Weights of a small class-conditioned image diffusion model.
Model: 6.64M parameters, 48-pixel images, norm layernorm, patch size [6, 6], layers 8.
Data: trained on histories of elementary cellular automata, time running down, 147500 training examples.
Rows from block 2 of a small class-conditioned image diffusion model, named by matrix and row number. Rows with one number belong to one neuron. Each number is 128 + 32 x the weight over its row's rms, rounded and kept within 0 to 255. All counts start at 0. Numbers have three digits each. After the name is the row's rms in percent of the matrix's.
After each neuron's rows are labels from the 100 images, of 14848 (inputs lightly noised), where the neuron reaches its largest size: "colour at peak" is the nearest of a few named colours to the mean colour under the peak; "strongest on" is what is common among them. Only what is clearly more common there than usual is listed. The data: histories of elementary cellular automata, time running down.
# gate: MLP gate (model.blocks.2.mlp.gate.weight, 768x192), inputs 0-47
# fc1: MLP up (model.blocks.2.mlp.fc1.weight, 768x192), inputs 0-47
# fc2: MLP down (model.blocks.2.mlp.fc2.weight, 192x768, transposed), outputs 0-47

gate.207 126:103120126121107086123123187121129122102166184099118189127134106114173141129100109130158061147158110128117139116091167147158145114067131120143108
fc1.207 121:088126112082107146167102131159168142117114155137122123059141109164103164135104086205135121089120112112139124101180199202100154118083127105117119
fc2.207 124:152130115103160130071124161103120128120065153133109113142139203148104156093170141115154144141090151081113120120057124140109129087084137088134116
colour at peak: black
strongest on: 001 turns on; 100 turns on

gate.471 106:210122060127147100125158075140156139085143105075123106111143132147138139167110137149143077088120125134120124119140143153111171091099124083111085
fc1.471 108:101088117139152147142177058143129088116150054091133153139088157127171099130142119162120104100092120108181171131176147154159133146187124123105122
fc2.471 108:097128136151136134163121158134095131109143163150172103123071136096140155114154126069109112146128140069108146181129186133137114160134103063074086
colour at peak: white
strongest on: 111 turns on; dense start

gate.501 132:128145074145080081125124174126142137111130198125116156177140151136173134158056111113141096149130110114153116155159127077119122093135160084135096
fc1.501 123:096091121096119149149044169186084099129120204126134184068136098159093151171120102165124069127153131135109145127108123108099105099101116162169130
fc2.501 133:104030130137092165093084061122110088164134117103170192178107091148120107167143166098139090127116148115106136064157127121139175150151078179152151
colour at peak: black
strongest on: 100 turns on; 010 turns on; dense start

gate.183 115:133158125146122086138107154116129119114167182141100090163132176119188090104066094106135105170102164092129110128189160080137125091164149138132109
fc1.183 094:121178188105128123092050120084140132071173173140140127121186171121115123143149144128139105150153081123151144102104126093129081097130121178094160
fc2.183 099:071132075116111125083064075111104115180173109160155130126160158086080128145183100125178091111112058185103125133154144129137106153120086205131201
colour at peak: black
strongest on: 100 turns on

gate.395 069:095162101137168147156100133161146135151107135113039069157124102113173068146128145155129092117140180102158120112097091164072126128190126126123161
fc1.395 097:080138148096116049160058174200156114069134082125095137118115100142164111073137090146090143113107129167084128137112188067117113126096145141120176
fc2.395 098:091131109136101143192139073123183118146121098147135077109151090112083110122148108191130113117169091161090097166103095158077141146137148117118127
colour at peak: black
strongest on: 001 turns on; 011 turns on

gate.564 082:118102172139121061116132224118153111158124105099113134123145105131142130144086053169149135132088149082110067105196083124101074171112151165061165
fc1.564 098:142135092111117129083124090089089112072126098123132099167066144186107111049093177163123101091119156124077146154099136110151181136154135071166164
fc2.564 103:142137172146116088172179130130115147178100096097128141128167124219160214107161148149136168112111119147144143131102143095118168125194133139115154
colour at peak: black
strongest on: 001 turns on; 110 turns on; 011 turns on; sparse start

gate.743 106:130068089131117124115161186114155130128124211119106146167162167133152034133071093084131146174109136104115146125123093130143129097115098134167095
fc1.743 117:080158177128076169077165165127155101129080165092160108163069139152076101096092136131112110150126153084085139135150089128121140127186184091136139
fc2.743 098:082098126172122128107125056115088116160140128125148144136124118116117147150155103087109125137146090162130125139134132170136137118120167139149134
colour at peak: black
strongest on: 010 turns on; sparse start

gate.621 109:126172157151151111106107153141126120105117111106112106178118187105118102064045132111145138134131174112070161152089094163141144143116134111145104
fc1.621 097:105130163143151165155119159148114128091131087190142093130159128133079085108158111158151140121107136162011165084111127116151125106160111151159091
fc2.621 104:155096102159111119127080126118122136103114178111116113175116149125082150132137148127095176108124099132137151119184187132144156083146085164160104
colour at peak: black
strongest on: 001 turns on

gate.646 079:114092101187117119134053121106136171150128183124049121154139105146154123153121127154120151136064174210112113059145142149107177178118127138139080
fc1.646 093:145094123141166102069139048087110142172129155064176084098189133062139183174094155087022106111145094133137149140081160086112119137070126121096139
fc2.646 104:140096111137127111098103147183058110185111156117073123122152139178135109153148152090103068150101178170155112152157161139142177173120088097134040
colour at peak: black
strongest on: large cells

gate.420 155:129122095119137141149095171171151136114150228133003098125114070172138080091143080162140134123089220153100084068141104151117129159109154107140097
fc1.420 097:131150078110088098130125213124146130115140192149064075198128107171125124088112108157121091117169174137117087097164134200134122155130136106117091
fc2.420 089:146115092123104142111108128213130155129109195122016174116155184116173107142103108136136121097092117130142081133084106103153165156139108151114138
colour at peak: white
strongest on: large cells; 111 turns on

gate.224 075:142224158131115170146114231207108085068087162162133147124121097101172171122134171092098102139142047069102104152090098125108115128144173078083122
fc1.224 089:098165099161118131154135164142118131089116134121142104123153159117172160130127063145137164148121150113122101171160164108131101090114168149183124
fc2.224 095:166108149128132154184116255062116138061130053129158120123137164111105164102154057088119153142103090154116217107148128096142035105093064093134117
colour at peak: black
strongest on: 101 turns on; 001 turns on; 010 turns on; large cells

gate.169 115:136140052145148117107119154140131125119127155113105166166141162132215085139115099146099163155102163089139151103159062145154128106161122145142130
fc1.169 097:106189113099066121115081180155063129136074132093173127143125134166101140083112091143092091149089120153135144126124118118164073121146139094122107
fc2.169 098:131134192155110148116128087103129129188122114119152099111164069102157130120105089171130137124106108161102110159113166119160101134114118138161055
colour at peak: black
strongest on: 001 turns on

gate.111 109:114121081154136127084191147176151176113130160102097185165134106117190137129110127181123053137103176090136141136197166120141153122187119065073109
fc1.111 095:125169071135130113179132160132137133115145153108090210154141073091148097159104092154171051139168135119184205154201122156097141123109104101114185
fc2.111 107:129069176141073122152125130114158125135161172102103154167146152095098127178103148181108108106132152130067102097125160092156133132142123109139191
colour at peak: black
strongest on: 001 turns on; 100 turns on; large cells

gate.300 076:155072092097103094135100154230198102124143149152101202102134120148145140121119139103133131150096113118127093111151147099129119119110145141075124
fc1.300 098:117195119189154113092140160197108088214101098159119163169091127116165052155098132144150076164079067120114114122138113142176140108136140117103117
fc2.300 099:151150143113132143152131162094154136091123078135070115130082148110145128096141199055143119129141108127141170094140137085172132036123139077133117
colour at peak: black
strongest on: large cells; 100 turns on

gate.327 078:084133139135106143190093200088124153093155137059082139099143102084158138117052094124141116109090169133190121103181091144148126126105156159149081
fc1.327 083:083120173157112211190155106137183118133180152133077129120122053133126113125087078136124132131099082137128117113163133152131127049104092165147110
fc2.327 093:060112090124109166156110092163111144106151106156123096134156103094123154136125107137132105124133046085181109127109167095140112203130128189129140
colour at peak: black
strongest on: 100 turns on

gate.474 090:114112058126097086146133161135140119098134173128119128120172162133147117116092054087114154156111143133137173173198129129124132135144135154129065
fc1.474 089:104093120132150112187100129213098108160119090149089154154117121142215169169123121163140123129100112102173158111160235085165169171135078146065145
fc2.474 107:137144094122140113080053087125146126166136167158107141117081171086186097104106098135082143147171105154169135154179137061128140108102131095127200
colour at peak: black
strongest on: 100 turns on; large cells

gate.270 063:161142110105135095137178122194096105183160112143114138088171127106144127135086131135163085063113124064137141133176171188119141186161136100168120
fc1.270 084:080148127105107101174113102202078159165099084096179062092099163099127113134150134111058147070097122201160080085114102107124115121093165118126131
fc2.270 087:087082135114099158106137222095140123151140099168118126150137077106070099133127039101112104178127098128096108104105128200167098149127155093134099
colour at peak: white
strongest on: 111 turns on; 011 turns on; 110 turns on

gate.617 082:175140093130151142084119157145124114057136155090145112076146128150157109085141080083149103066111163171188111126191133101108128135081127146150089
fc1.617 089:077133108080108117143158109139223121160130102132115083118116158115127157152113128195174158144120128142118139149171124164066164116173168117124132
fc2.617 089:068110151130098142136128142075178161057172139134134168133153151107093182133157194096111088124123107118132111114152176173140165097179097156135149
colour at peak: white
strongest on: 011 turns on; 100 turns on; 110 turns on

gate.697 103:147158113171101109109113170203108176150131173102083097158095166110112123152086085090116097075142091130064102163125180122178169149096133155162131
fc1.697 100:101125115130039145135153139158179178048182168089123083172127170127066147106153109095118142111125240132128137179106119118141124171099135112152118
fc2.697 097:115094117164099135163082090070079138146131108152203118131102120111150121111168169070113136117120136194146113108176103126182111152104099128150155
colour at peak: black
strongest on: 001 turns on

gate.105 101:148147106104129065096182169145149128114118172074119130121144177106180151097075078099088134106159132140134118121132156146125088152131142092128076
fc1.105 093:099164121121158144133115148159153130108121070160104120125155131128134121071093122102110146143097137095074088083133172094211156104148129038168119
fc2.105 103:051190183129145156113125101125095098138097145116100162131159174081113064078138100119119153174106137153184120142126151144133086154130120149139148
colour at peak: black
strongest on: 100 turns on; 010 turns on

gate.97 066:186095115132152167092121142174157131084161075153097155133173122154120164157165141077178151158121172133149081119114090057096180123154157096120138
fc1.97 089:143083160159115136132088071127118151031103089140126106140168166131100216111120138137145134157130156120126159158160088088125137122132136127106201
fc2.97 096:104105130168135127095109152133138095195128133118199170144106132099104129127142191157118135086122103107124147136154036195127124155148080150081125
colour at peak: black
strongest on: dense start